A small image classifier, trained from scratch.
Model: 12.7M parameters, 64-pixel images, arch vit, norm rmsnorm, activation quick_gelu, patch size [8, 8], layers 10, width 384.
Training: soap at rate 0.0018, 7100 steps, batches of 64, held-out accuracy 100%.
Data: trained on simulated stained blood smears, 195000 training examples, 2.3 epochs.
Rows from block 7 of a small image classifier, named by matrix and row number. Rows with one number within an expert belong to one neuron, the router's apart. Each number is 128 + 32 x the weight over its row's rms, rounded and kept within 0 to 255. All counts start at 0.
Before each expert's rows are labels from the 100 images, of 14976, where the router gives the expert most weight on average: "colour at peak" is the nearest of a few named colours to the mean colour under the peak; "responds to" is what is common among them. Only what is clearly more common there than usual is listed. The data: simulated stained blood smears. In brackets: how many of the 100.
# router: router (model.blocks.7.mlp.router.weight, 8x384, trained with AdamW), inputs 96-191
# up: expert up (model.blocks.7.mlp.up, 8x96x384), inputs 96-191
# down: expert down (model.blocks.7.mlp.down, 8x384x96, transposed), outputs 96-191

# expert 3
colour at peak: pink (99)
responds to: crowded (68); kidney-shaped nucleus (66)
router.3 [128 191  96 126 141 130 128 121 114 131 152 143 161 110  77 132 148 125  69 136 131 126 146  89  72 135  59 150 150  85 150 132  76 136 111 140 163 124 150  86 155 174 104 129 163 150 108  93 117 173 138  80  92 143 107  97 170  70 130 138 102 129 100 140 122 145  91 134 119  94 161 153  91 176 166 122 110 114 128 109 103 140 127 135 105 200 125 162 130 101 200 125 146 124 164 152]
up.0 [148 109 114 113 135  82  97 112 149 116 121 149 103  64 126 140 125 144  96 146 109 116  86 226 176 116 173 140 132 103 110 156 113  89 179 128 132  85 101 104 116 153 112 174 107 103 111 154 143 141 127 170 124 120 143  89 134 151 119 108 180 135 135 125 180 103  67 106 117 129 105  98 168 125 103 141 118 104 103 180 132 120 103 134 140  80 149 132  73 116  79 125 150 137 134  98]
down.0 [ 47  79 146 131 119 136 195 107 112  71  97 137 102 122 134 169 166 125 163 140 141  89 113  82  82  97 129 134 111  65 108 147 184 145 127 142 126 118 132 191  78 153 134 155 112 117 141 181 121 188 106 117 134 118 189 166 121 200 191 141 157 172 104 151 126 117 126 127 117 168 185 105 153  68 121 147 127 154  92  68 142 106 164 145 129 109 116 126 189 182  77 114 135 123  92  72]
up.1 [ 67 124  88 144 110 111 135 110 170 130  93  92 111 125 116 106 122 137 115 112 111 100 132 122  72  90 145 125 107 131 120  65  84 161 138 127 100  73 103 125 110 128 151 109 126 204 156 128  75 135 110 102 137 115 167 160 187  45 160  92  66  92 173 164 152 144  80 179  78 179 168 153  98 152 146 151  82 122  94  99  73 154 130 198 140 174 115 141 127 111 195 148 146 208 107  85]
down.1 [ 40 149 142 127 157  93 153 118 105 102  94 109 148  80 141 158 155 146 161 133 104  79 105  97 135 123 165 115 115 148 105 124 112 129 151  71 140 134 123 176 150 103 100 127  93 114 103  60 131 170 127  50 155 144 109 123 188 140 165 177 124 148 198 159 143 129 124  93 125 125 128  90 103 247  90  95  83  43 123 112  66 121  67 106 106 148  74 117 115 105 116 132 100 109 102 197]
up.2 [110 146 140 127 142 187 132 130 133 100 170 141 146 139 132  99 137 160 159  70 129 124 129 102 114 116 116 109 166  92 147 147 112 122 121  71 190 110  55  90 151  98 127 116 117  57 201 127  82 117 134 136 131 117 147 153 152 123 214 123 149 126 167  73 158 182 137 139  83 134 166 118  84 116  68 107 125 116 142 158 132 141 146  52 125  95  88 175  78  86 114 124 141 107 143 116]
down.2 [110 189  86 157 149 119 101 111 116 125 125 119 139 119 149 133 127  93 120  76 144 113 129 127 132 138  91 127 111 193  99  97 113 141 116 132 171 106 226 103 103 145  98 102 153  92 160 174 150 125 142 133 117 137 174 132 129 106 150 114 167 164 119  70 135 158 175  68 135 161 140 147 130 100  94 136  53 123 104  93  98 125 181 160 114 152  97 152  84 166 154  60 134 137 125 110]
up.3 [179 115 101 107 115 146 134 103 178 124 133 112 109 119 144 189 130 118 112 111 139 120 126  59 179 162 102 106 103  85 116 174  67 136  77 136 171  86 110 119 100  88 144 123 177 148 154 130 109 168 152 157 141 146  62 110 168 179 122 140 135 108  87  81 140 164 186 158  90 148 145 127 104 101  97 138 213 107 156 110 103 126 140 118 102 124  99  59 105 132 119 114 113  88 148 155]
down.3 [ 90 147 154 161 127  57 189 125 126 110  89 183 166 112  73 108 116  83 134 153 163 175 181  97 120 160 153 126  73 137 109 119 107 210 107 141 105 153 147 161 157 105 109 157 167 129 134 128 128 146 118 121  88 110 127 137 164 126 179 111 114 153 145 121 127  78 109 101 130 186 104 127 153 137 115 142 128 149  85 150 118  80 115 128  90 131 143 109 142 134  85 124 102 112 164 120]
up.4 [140 160  37 195  99 159 146 120 139  83 122 162 138 108 136 153 131 149 122 141  95 102 130  93  53 125 155 178 155  80  81  87 111 159 106 125 127  57 144 131 131  85 149 150 111 159 128 127  98 159 151 149 144 152 131 131 163 101 179 135 116 107  93 140 108  92  60 124  79 114 182 164 128 182 135 129  86 127 108  90  87 125 105 143  97 145 173 143 117 166 137  90  79 150 114 107]
down.4 [129 103 132  85  96 157 131 152 121 144 116 113 144 146 123  93  85 114 140 115  91 126 108 143  91 154 121 123 158 151 174  98 136 115 126 123 114 138  97 122 138 130  68 114 179 130 131  98 116 147  78  18 117 126 153 121 108 129 132  89 108 114 133 106 121  95 115 128 106 144 113 121 119 226  83 121  82  23 158 150 141 141  75 192 127 133 145 107 129 108 169 137 169 145 118 146]
up.5 [111  93 143 108 128 169  53  51 111 121 151 114 101  91 137 140 102 130 216 131 114  98  86 133  80 145 154 103 118  65 138  86 128 157 166 151  75 127 192 131 119 143 173 103  58 145  83 142 168 150 124 186 154 141 154 121 157 100 134 123 123 195 129 122 173  94 163 120 166 143 149 143 185 120 135  97 112  72  71 143 211 170 163 176 125 106 139  85  95 141  99 103  77 154 145 105]
down.5 [ 75 186 152  58 101 134 128 133 125 110 136 112  17 139 137 180  84  93 149 122 124 127 159 153 134 104 128 140 157  72 101 127 145 119 117 122 146 106 118 105 158 114  66 112 161 190 125  61 146 173  68 172 165  92  93 149 144 121 110  98 105  97 150 153  60 162 128 108  94  97 127 128 128 138  44 150 147 130 165 144 165 133 137  89 129 136  55 157 135  69 120 102 136  52 170 139]
up.6 [ 77 157  99 122 131 131 127 126 166 121 133  99 148 156 107 141 161 120 165 134 128 155  85 120 125 133 129 137  38 151 115 138 136 170 113  81  92  73 142 124 132 153 130 105 234 138  87 125 140  96  65 124 130 144 158 135 154 102 130 156 144 129 153 115 128 204  85 101  97  90 117  51 160 159 142 132 128  64  76  46 115 106 187 189 119 136  88 127 140  99 165 152  80 179 135  73]
down.6 [147 164  93 122 106 155 116 140 139 160 122 171 194 142 182 115 191  98 144 158 103 112  91 121 170 111 149 139 113  96 143  90  28 102 145 108 148 158 170  82 120 136 147 125 142 146  47  94 153 146 138 106  89 138 189 107 193 115 117 107 116  90 104 123 112 117 142  81 129 128 119  71 138  78  90  68  73 132  73 152 112 157 101 130  87 112 111 133 147 201 126 117 162 173 118 145]
up.7 [135 179 119 148  79 138 129 134  98 124 124 176 125 123 110 107 109 125  99 112 123  83 134 105 159 125 107 183 126 138  96 141 146 163 122 133 136 145  81 119 116 141 164 144 134 143 195 146 138 144 108 127 110  91 108 123 115 122 128  65 104 117 158 119  91 129 182 129 168 112 160  62 120 101 158 138 124 142  75 139 123 114 140 115 160 165 128 148 156 140 117  99 143 115 179 138]
down.7 [134 112 111 123 110 110 167 173 123 187 137 102 142 147 103 151 135 140 108 120 156 135 130 140 181 160 156 113 103  90  80 135 147 165  46 101 121 165 167 113 170 157 121 128 160  86  85  97 110 127 117  76 124 157 107 136 160 141 114 151  73 148 116 131  73 175 138 146 165  86  80 135 136 131 167 126 128 149  80 131 138 149 134 126  79  75 157 120 126 134 151 144 145 163 135 144]
up.8 [105 190 117 108 140 158 116 128 130 170 138  99  87  83 133 158 119 110  77 160 162  82 172 149 195 101 198  68 132 121 165  76  54 129 105 130 160 150 122 133 119 191 142  59 126  90 139 107  84 143 158 125 126 141  95 163 153 128 139  86 101 136 115 160 188  98 110 102 168 169 149  87 119 112  87 164 141 142 149 115 141 166 137 120 119 186 124 147 113 151  66 135 108 162 144  89]
down.8 [111 143 175 157 108 130 152 106 127 200 125 146 180 148  80 117 111 106 134  89  91 160 139 130 175 147 159 159 124 147  96 124 122  98 159  68 120 132 148 159 116 137 123  93 139 129 112 140 143 100 121 128 135  98  92  93  94  86  96  68 151 139 129  90  94  75 105 174 155  96 152 134 106 136 107 132  88 153 112 136 120  98 190 112 108 194  84 144 153 129 168  54  74 157 121  93]
up.9 [121 106 138  98 145 191 121 170 155 158 112 162  75 128  73 173 123 141 116 135 133 151 105 108 186 202 121  58  94 144 170 164 167  61  70 110 157 162  78 160 123 150 105 145  84 118 136 165 138  56 132 125 107 101 138  96 155 196  76 155 116 164  71 167 151 106 100 179 139  83 131  63  82 107 196 110 182 161 162 142 149  93 108  85 160 147 156 139 160 169  95 153 144 139  78 121]
down.9 [146  79 129 143 115  98 166 114  95 144  82 143 153 140 102 102 196 118 133 123 177 168  89 101 108 192 133 163 146 119 159  94 143  99 126 105 104 131  95 110 107 134 144 149  84 150  95 170 177 142 168 129 117 123  73 100 150 155 169  94 160 124 100 146 117 163 141 196 146 136 116 148 111 182 104 152 125 112 142 138 132 129 130 158 119 153 122 124 187 124 183 107 103 141 111 201]
up.10 [ 90 113 146 182 161  97 165  93 136  96 155  20 128 185 138 139 163 142 173  86 129 108  66  92 164 136 127  92 181  41  99 120 163 190 113 120 165 104 125 125 154 157 144  99  70 158 114 104  93 110 163 141 119 134 122 148 125 132 135 126 110 105  98 123 169  97  82 216 180 128  86 136 182 137 167  90 209 115 117 123 133 147 148  98  72 142 113  95  60 144 116 125  77 148 208 129]
down.10 [158 152 153  93 104  97  66  70 143 181 125 152 176 131 146 167 138 104 151 153 101 157 159 141 116 123 138 147 149 154 173 149 159 136  98 149  26 137 108 165 166  84 147 148 152  96 149 122 122  85 124 167 142 139 167 107 145 172 155 155 176 143 189 120  91 131 119 165 129 138  98  68 125 156 174 124 110 128 175  93  92 113 139 138 137 162 163 139 150 129 114  96  97 117  89  97]

# expert 2
colour at peak: white (68)
responds to: band-shaped nucleus (92); crescents (55)
router.2 [146  76 164 173 148 105 160 147 142 130  91  91 156 178 183 181 151 191 127 160 146 146 149 142 124  83 137 154 168 134 139 119 151 131 112 149 100  82 148 110 156  82 140  87  95 133  91 177 151  66 188 123 116 110 133 138 106 128 127 165 118 139  39 147 163  89 209 176 164 151 122 127 147 156 179 159 169 104 144 117 180 118 133 135 168 156 179  86  99 171 125 147  87  99 130 154]
up.0 [144 153 169 126 142 126 144 184 133 104 169 172 128 108 139 164 117 164 122 108 153 114 180 171  79 122 161  73 155 160 157 120 148  82 156 132 103 154 124 153 140  94 112  79 123 159 136 179  82 144 106 121 161  91 165 139 154 177 163 166  99 155 147 110 130 131 156 156 172 130 114 105 131 151 208  98 119 100 155 139 135 112 128 143 153 110 113 107 146 141 142 155 105 164 117  86]
down.0 [118 102 118 172 121 101 110 122 173 118 131 149 105 139 125 150 169 131 186 106 145 199  81  92 147 105 150 146 181 189 168 152 155 132  84 147 117  50 152  90  90  49 113 108  68 116 142 116  85 148 152 199 158 123 133 117  77 182 137  88 137 137  79 119 162 134 104 159  69 104  72 167 150 167 104 130 183 139 150 112 123 119 106 148 103 122 107 128 128 149 111  89 113 132  88 128]
up.1 [139 122 123  97  99  85 170 161 126 154 111 113 123 187  74 158 143 129 103 177 112  93 134 153 195 116 164 112 140  74 117 101 167 155 150 163 119 141 102 143 147 104 106 128 134 110 140 127 104  93 141 120 102 157 129 131 160 113  96 127  70  73 126 144 100  66 146 122 111 115 110 153 160  38  94 156 145 205 107 130 105 119 155  67  93  67 150 105 154 180  75 172 152 129 169 127]
down.1 [165 198  90 132 180 131 187 121 117  91  84 148 128  76 113 108 123  76 149  98  94 121 108  93  97 106 162 149 166 199 177 103 148 145 179 193 159 144 128 141 130 124 113  66 173 110 122 151  86 151 146 115 165 116 104  96 201  90  38 148 159 129 119 148 150 108 118 138 149 121 133 177 100  81 120 150 118  99 172 124 143 154 173 110 167 120 125  49 139 124 103  98 127 166 121 181]
up.2 [144 134 147 147 140 171 163 136 116 133 107 166 112 152 150 153 120 154 148 133  81 123 132  99 137  92 117 151 132  84 137  67 138 135 128 166 115  90 135 137 112 102 162 183 131  81 152  97 101 171 116  98 105 161 179 122  89 112 103 114 136  94 158 104 160 114 113  45 163 173 145 105 131 148 133 113 179 149  81 131 135 152  57 126 158 137 120 124 111 123 145 171 149 192 163  88]
down.2 [158 158 174 129 150 151  69 122 133 136 142 123  71 175 155  92 135 154  59 133 158 128 174 143  51 119 172 127 129 167 131 153 176 181 164 121 122 149  92  90 127  63  99 152  64 156 159  95 119 104  59 202 142 170 148 104 132 117 167 102 150 159  71 121 129 134 151 134 142 116  94 186 146 152  99 114  90  90 107  87 180  65 179  96 148 109 120 141  51 128 181 180 146 130  98 131]
up.3 [111  93 137 125 168 102 167 155 155 156 123 119 147 107 151 161  98  98  84 103 116 121 116 152 133 116 102 133 139 109 153 111 138 143 153 156 198  90 128 187  93 100 129 126 120  98 168 144 110  90 102  99 122 126  62 167 144 132 147  88 113  96 124 142  93  86  42 137 124  89  69 110 154 101  46 104 157 186 123 116 135 164 115 105 155 115 108 142 117  84 121 116 118 120 107 154]
down.3 [ 85  96 154 156 118  51 115 161 188 111 154  81  79 107 106  94 129 155  94 147 160 111 124 140 117 119  93  86  79  94 117 177 158 132 112  98 125 163 150 162 158 161 118 122 109 190 144  61 179 155 128 130 141 142 134  35 117 118 113 189  88  87 120 152 113 144 120 127 110 163  90 111 138 119  92 123 103 125 134 187  98 125 115 155 102  89 131 116  71 186 158 152 128 154 111 110]
up.4 [140  83 146  74 138  84 133 138 131 135 109 148 134 162 154  72  95 121 107  60 139 114 118 149  91  59 166 105 115  76 115 151 114 116 117 114 130 102 158 104  40 162 175 144 122 130  93 129 125 130 142 186 118 174 121 155 130 152 120 122  97 154 158 167 121 146 147 142 107 153 115 153 107  77 115  96 181  87 145  78 104  81  68 138 172 152 132 167  89 152 113  91 150 196 147 102]
down.4 [138 108 107 131 154 130 144 112 133 123  78 125 126 129 174 174 132 174 112 125  61 134 158 119 102  97 200 140 173 113 120 135 176  70  94  95  92 212 149  80 154  94 167 143 153 129 104  81 100 133 102 133  95 126 182 147 125 158 155  82 124  75 154 115 129 119 122 177 154 132  61 162 138 180 174 114 137  87 118 137 111 143 172 117  76 160 140 164  78  99 112  78 123 108 132 109]
up.5 [181 147 119 167 111 161 185 139 147 139 126  90 122 103 107 143  90  87 173 194 101 163 120 173 117 194 156 132 113 119  69 129 116 105 153 132 164 109 103 109 117 115  68 148 128 130 118  64 146 109 139  99 155  76 133 142 134  70  98 123 150 117 139 174 109  93 116  88 121 132 128  85 134  75 118 149 133 162 129  96 105 149 224 156 125 108 120  58 151 103  95 126 143 113 142 162]
down.5 [ 96 100 117 139 106 131  27 141 189 113  78 111 130 107  61 157  71 151 122  83  70 165  83  52 156 135 101 149 158  87 119 127 178  90 124 143 146 123 179 123 123 139 191 123 144 115 139 104 153 111  96 122 163 173  43 110 145  69 115 101  96 136  86 136 154 167 104 138 159 117 106  86 159 164 148  79 132 113 166 114 108  96 148  65 119 139 173 106 137  77  93 167 170 138  78 185]
up.6 [ 89 135 135 134  91  76 138 149 115 109 145 107 110  71  92  78 115  91  88  63 158  85  81 151 153 189 122 204  83  64 106 142 138 162 160 164 141  93 113  87  95 134 148 151  75   0 162 200 113  94 140  50 107 138 111 129 118 138 122  88 141 164 159 132  48 100 204 100  97 116 110 109 110 133  71  97 145 145 104 162 161  89 110 130 150 134 129 107 133 100 133 212 201 130 123 142]
down.6 [116 158  75 124 105 168 115 164 102 128 151 160  87 139 185 126 165  95 106 130 100 138 147  87 119  96 172 109 126  64 140 125 155 160 107 136 138 150 122 185 137 192 125 150 149 148 108 127 170 186 106 180 164 105 101 141 139 117  92 133 167  96 158 123 135 130 114 126 126 123 217  96 152 150  58 201 147 167 105  99 153 104 143 155 111 181 149 118  85  58 134 168 135 128 122 156]
up.7 [125 142 153 126 109 140  79 142 165 128 136  51 138  92 160 117 129 105  91 136 135  92  50 115 124  80 120  84 161 157 109 113 150 156 159 117 117 185  99  94  82 107 168 136 152 142 110  89  89 131 115 106 120 101 108 133 154 118 158 158  97 147 124 145  71 147 100 146 156 158  74 163 100 122  85 137 169 145 131  99 190  75 150 135  61 109 129  73 138 100 172  91 124 138 105 115]
down.7 [118 141  45 165 183 142 172  15 188 156 108  81 116 143 148 164  76 155  60 107  89 168 165  83 113 114  73 153  94 144 122 114 134 108 112 125 140 133 150  92 105 123 102  73 113 166 115 140  43 151  87 187 157 194  91 119 121 164 147 128  89 141 172 116 117 150 169 145  93  99 146 133 169 121 111 120  41 116 112 117 106 105 134 100 104 118 173 183 101 127 171 137 186 153 132 104]
up.8 [124  89 107 102 122 159 158  78 120 199 117  81 153 134 114 176 135 195 111 105 128 117 133  91 119 123 226 139 109  82  99 126 168 128 115  89 147 149 141 153 139  86 122  87 139 141  86 108 125 159  52  96 117  93 117 127 135  63  86 103  92  49 109 122  71 142  59 150 137 117  86 120 168 135 135 121 167 208 110 125  82 124  85  89 144 111 146 149 143 102 158 161 156 152 130 199]
down.8 [ 73 115 199 119 143 154 169 108 106 199  85 135  69 141  70 159 176 166 103  92 130 118 158 169  97  92 135 121 136  85 172 183 120 109 180 144 146 136  80 132 171 148  97  67 159 138 142 150  98 140 100 175 199  98  25  95  60 196 133 156 185 120  94 146  69 138  77 153 117 119 166  91 126 123 119 172 173 124 135  78 161 167  87  99 113 139 105 132 117  75 110 145 108 139 128 195]
up.9 [115 115 146 135 170 139 117 141 116  97 111 133 139 205 142 101 133  88 200 108 142 133 108 163 112 102 137 182 131 172 127 112 141 101 144 133 123 110  82 140 126 135  88 149 103 107 178 139 146 124 190 124 155  83 172 124 119 143  99 190 182  95  99 164 166  62 134 172 114 130 188 127 157 147 196 122 147  96  89 151 190 126 131 140 147 168 117 123 132 156  95 138  50  91 138 131]
down.9 [ 90  72 134 133 109 156  97 101 129 144 124 113 104 141  65  86  83 117 129 179 152 136 146 109  77 109 153 128 130  76 115 135 102  89 138 124 151 167 100 130 140 109  79  75 135 142 108 103 140 115 150 100 187 113 113 106 113 129 182 152 120 148 146 127 154 183 140 118  98 169 140 113  91 155 142 107 110 102 142 113 193 115 104 168 122  85  71 120 166  99 152 108 114 118 118 122]
up.10 [ 57 147 193 148 112 107 111 169 111 141 103  90 110 142 135 125 154  90 115 151 107 120 117 160 104 100 147 133 138 102  57 156 149  66 152 116 145  92  95 159 156 136 152  97 156 111 104 133 129 129 130  86 112  94  80 117 141 159  88 113 167  87 136 104 153 142 127 129  66 141 109 168 161 125 146 186 165 145 162 107 136 133 119 178 146  98 113 113  91 141 161 121 158  79 148 150]
down.10 [113 151  93 144 182 150 105  59 101  51  69 101 121 111 155 142 135  91  93  93 132 116  89 167 112  84 121 145  92 135 148  65 124 118 103 117 133 106  73 100 128 188 156 178 105 109 169  60  42 119 154 150 142 141 151 129 179 119  97 111 194 171 123 138 117 123 196 145 127  74 135 115 191 160 104 156 132 184 130 143 122 143  96  98  83 116 104  97  87 180 208  90 159  77 105  65]

# expert 0
colour at peak: white (78)
responds to: no large cell (93); crescents (36)
router.0 [103 122 183  55 111 214 126 150 153 121 155 153 116 137  89 127 106 140 142 172 130  93  99 136 133 176 111 132 122  75 130 155 117 105 170 130 165 121 114 123 117 166 184 125 146 164 174 141 114 121  81 142 106 136 124  82 161 168 106  98 145 183 178 117 145 151 105  94  74 125 130 207 136 116 130  86 177 105 166 202 115 163 172 184 140 123 154  97 160 157 154 101 176  97 107 118]
up.0 [134  99 111 136 116 161 116 119 138 102 130 116  92 158 105 131 166 151 104 133 207 111 136 184 113 162 190 139 109 176 111 173  71  89 123 125 166  82 119 146 106 107 151 107 157 211 232 176 124 103 128 157 141 155 138  69 118 140  88 113  88 106 151 129 175  56 158 174 140  68  89 146 109  45  76 147 117 177  75 150  73 102 132 160 134 173 119 114 129 140 167 139 145 155 108 143]
down.0 [125 139 110 202 149 120 157 126 179 108 185 124 105 139 111 135 155 121 188 128  54 145 147 129 184 130 118 113 218 143 138 164 191 111 113 156 120 104 109 113 115 173  92 157 157  70  79 110 151 151 163  94  67 158 190 125  70 147 115 159 181 167 102 104 145 155  93 156  63 149  93 186  98 140 151 115 151 136 120 105 133 143  97 105  93  76  84 127 147 111 157 120  64 105 124  74]
up.1 [ 64 145 125 158 138 152 106 161 200 133 160 175 141 144 105 119 191 106 108 149 152 105 157 139 153 117 187 144 134 135  94  88 136 110 137 159 121 115 166 106 104 173 137 171 147 130 141 168 182 164 111 107 149 152 168  68 145 138 113  68 126 161 138  94 136 121 149 124 196  65 147 117 121  81 140 107 190 153 138 122  94  94 125 113  74 121 138 141  75 109 146 154 153 151 134 127]
down.1 [ 61 100 101 171 165  90 172 202 153 123 177 166 117 179 188 126 105 146 135 131 104 130 187 130 153 129 130 162 104 116  79 148 143 130  93  98 123 154 134  81 126 157 149 104 122 142 201 129 130 154 105 107 100 127  94  98 126 115 137  85 152 123 186 130  26 155 146 188  31 100 132  92 150  83 104 126 170 141  91 102  95 158 155 191 121 110  92  57  93 132 110  86  83 178 113 178]
up.2 [112 131 104 104 155 105 147 143 175 129 168 145 155 142 106 123 158 127 105 155 119 154 138 121 170 152 161  34 138 139 119 164  93 155  71 156 113 145 161 104 218 138 149 124  68  80 140 167 152 173 122 188  91 204 130 126 128 106 152 129 180 127  97  68  88 151 110 115  96 174 150 112 122 172 196 162 158  61 129 112 157 103 135 154 122  82 165 136 167 107 102 167  89 127 133 130]
down.2 [162 171  77 154 124 105 103 155  92  98 141 112 174 145  87 133 133 108 163  23 125 119 109 127 110 153 104  99 104 152 111 119 171 126 151 121 157 138 199 134 149  98 133  75  95  99  97 109 120  98 105 106 181 135  90 118 142  38 119  84 108 129  78 178 126 166 115 126 117 109  96 117 128 105 109 117 107 195 104 165 105 125 115 135 137 213 112  52  85 165 104  96 137 113 126 203]
up.3 [142 160 114 199 123 125 189  83 106 129 119 116 180 177 118 166 109 121 104  97  86 116 112  90 157 115 109 127 144  79 103 153 157 123  76 145 128 170 147 103 130 142 128 115 154 159 150  71 110  94 155 108 107 183 214 220 136 132 180 131 143 100 155 143 217 133 154 153  83  88 116 147 132 164  67 124  53 139  75 132 173 107 123 129 118 162 135  90 120  68  96 166  99 136 149 158]
down.3 [168 138 117 150  68 115 139 165 141 139 148 121  60 115  98 147 112  72 117  69  99 150 122 158 134 141  59 166 160 129 151 112 109 144 176 185 118 121 110 148 158 109  85 157  95  92  85  98 171 125 131 160 163 199 168 169 165 142 129 112 145 178 121 149  73 164 140 135 180 159 127 130 165 141 147 167 170  84 128 134 172  89 202 145  89 149 170 123 131 134 125 174 171 151 148  93]
up.4 [105 149 155 122 198  98 148 151 149 180 152 125 124 131 115 114  88 161 131 126  92 156 140 125 145 169 119 130 169 128 120 142 200  88 172 162 200 138 131 113 188 116 117 100 152 161 119 131 118 143 106 135 123 113 149 157 175 168 141 108  98 141 147 138 119 102 160 151 141 107 147  89 123 162 127 116 128 159 161 101  92 106 155 200  93 132 102  94 110 158 171  80 185 139 136 115]
down.4 [162 118 142 102 117 128  51 187 187 132  99 193 159 136 103  79 145 143 118  63  99 111 149 130  96 105 139  76 102  74 162  85 119 167  80 111 168  71 116 147 176 153 178 105  87 109 131 143 176 157 142 131  41 129 143 175 134 164 119 161 158 162  51 168 156 137  96  93  69  91 131 162 130 142 179 167 180 108 118  99 122 121  69 138 158 124  58 107 142 114 166 151 109 120 173 109]
up.5 [158 166  77 102 104 135 116  73 181 118 133 131 184 110 135 101 129  70 121 137  90  68 111 211 146 145  78 144  61 177  97 123 117 113 121 156  57 134 142 106  89  89 105 164 101 164 162 117 192 104 161 148 143  84 103 160 115 187 109 117 120 163 131 172 174 131 120 153  89 166 126 124 136 110 108 144 135 174 124 119  62 129 140 151 110 124 101  92 154  40 159  68 161 157 193 122]
down.5 [162  84  92 101 143 175 146 118 104 152 150 109 133  83  77  88 141 174 164 115 133 192 159 119 142 111 186 141 153  87 100  87 131 117  58  98 101 178 122 100  88 138 167  88 134 143 141 156 109 104 182 119 176 136 120 164 130 161 122 180 209 103 150 132 117 164 115  68 145 139 147 125 116 106 183 115 119 133 188 103  84 133 108 117 131 124 131 103 151 121 113 100 132 174 113 103]
up.6 [131  76  94 200 131 149  92 150 177 170 127 170  98 149 123 139  52 187 183 146 123  85 167 175  63 142 133  99 147 113  96 116 118 137 153 118  97 112 120 139 161  72 136 137 105 120 155  85 123  96 157 136 158 101  94 174  95 144 150  93 132  74 149 146 157 119 204 120 118 140 111 172 128 123 112  86 123 119 137 140 138 159 143 154 144 134 167 122 165 134 109 156 146  89  90 116]
down.6 [153 123  96 111 134 103 102 161 177 100  70 146 138 106 130 130 183 103 139 147 100 136 107 116 122 156 132 135  77 196 104  99 104 159 179 117 113 140 142 133 105 153 191 240 146 158 118 154 147 138 106 154 118 141 128 109 141 143 120 134  79 115 125 159  88 161  81 112 154 124 165 144 150 108 151  89 195 126 127 191 170 129 100 166 113 144 111 158 159 155 147 120 146 115 143  72]
up.7 [103 159  98 134 139 165 164 168 121 142 109 185 179 137 129 138  35  54 106 131 144 189  90 163  86 185 167 114 123 126 135 129 156 107 108 172 119  78 143 111  94 162  96 156 113 171 145 129 112 156 133  88 128 108 156 176  88 162 105 152 114 206 153 121 146 128 154  99  71 160 158 106 123 149 154 171 121 122 133 129 168 130 133 105 124 144  99 195 146 127 147  88  92  75  82 104]
down.7 [151 136 191 142 153 131 107 178 165 116 137 163 102  78  61  89  91 126 194 142 173  94  96 119 159 125 131 144 153 119 146 149 120 163 130 119 153 138 116 110  92  84 131 112 102 141 131 180 113 165 110 145 193 156 186 128 175 142 201 129 115  95 217 164 128  98 143  93 166 170 113 138 133 144 156 125 124 102 113 107 127  95 117 119 136 111  96 187 132 141 138 135 162 121  72 143]
up.8 [195  93 103 156 117 136 149 100 126 187 171  90 208 182 143 146 168 125 105 159 172 107 154 144  92 134 127 110 128  94 132  56 137 141 144 106 184 154 152 114 158 171 102 111 100 164 161  89 145  86 181 107  82 165 142 133 142 151  70 128 150 107  75 107 166 134 138 119 117 106 128 116  47 135 162 147 159 192 163 120 101  62 186 159 135 174  89 188 116 162 164 149 200  98 140  82]
down.8 [131 170 145 137  95  74 130 152 123  78 126 132 104 177 130 128 173 127 175 125 142 184 128  98 167 130 116 111  99 134 142 122 147 162  79 111  86 104 142 134 131 134  88 145  78 104  84 125 101 128 200 110 108 159 166 111 155 101  65  62  95 137 110 160  70 143 123 150 119  88 137  73 113  85 104 147 110 126 115 129 153 108 129 113 117 103 119 153 165 156 157 158 125 165  63 148]
up.9 [105  97 113 135 134 139  93 113  53  76 165 146 129 145 116 171 111 122 134 107  77 116 136 141 100 164 121  99 119  65 189  89 121 145 134 158 153  99  81 136 203  92  94 169 122 141 136 119 120 118  80 153 127 140  81 143 151 133 180 150 102 126 141 155 133  92 159 117 180 139 146 133 152 143 131 120 104 160 189 132 101 122 226 101  57 145 153 169  80 163 152 132 133 124  99  86]
down.9 [ 83 113 124 153  86 107 129 128  77 171 168 160 118 154 159 160 121 179 121  85 139 133 144 133 128 161 117 148 143 154  77 110 162 191 137 115 160 140 181 108  97  83 124  98 130 120  97 125 125 156 135 139 131 122 135 112 164 132 127 142 125  94 158 142 105 107 126 129 109 142 144 145 200 116 171  99  91 167 153 159 127 117 120 152 135 149 127 151 105 118 105 137 140 109 156 102]
up.10 [116 150 121 119 197  93 134  91 122 164 102 153 179 125 132  73 125 145 101 159 105 128  91 116 166 180  97 155 134  87 178 106 127 142 142 111 119 151 108 107 129 126 140 142 163 115 124 159 146 138 142  62 210 129 149 129 127 147 108  93  97 151 103 121 143 161 110 117 133 152 150 142 126 200  48 104 162 115  60 141 168 120  52 186  97 164 129 131 145  89 139 118 148 181 151 139]
down.10 [168 185 122  63 153  82 140 125 120 121 129  90 110  75 110 164 132 142  77 126 133 139  80 115 133 136 195 113 109 125 137 108 120  97 146 129  95 128 136 143  88 148  96 135 143 158 156 122 178  93 122 115  85 165  72 162 134 140 130 153  88 173 129 138 203  71 128  75 164 131 105 109 125 111 141 160  58 130 143 117 145 171 154  95 127 139  89 125 113 124  99  90 120 121 141 136]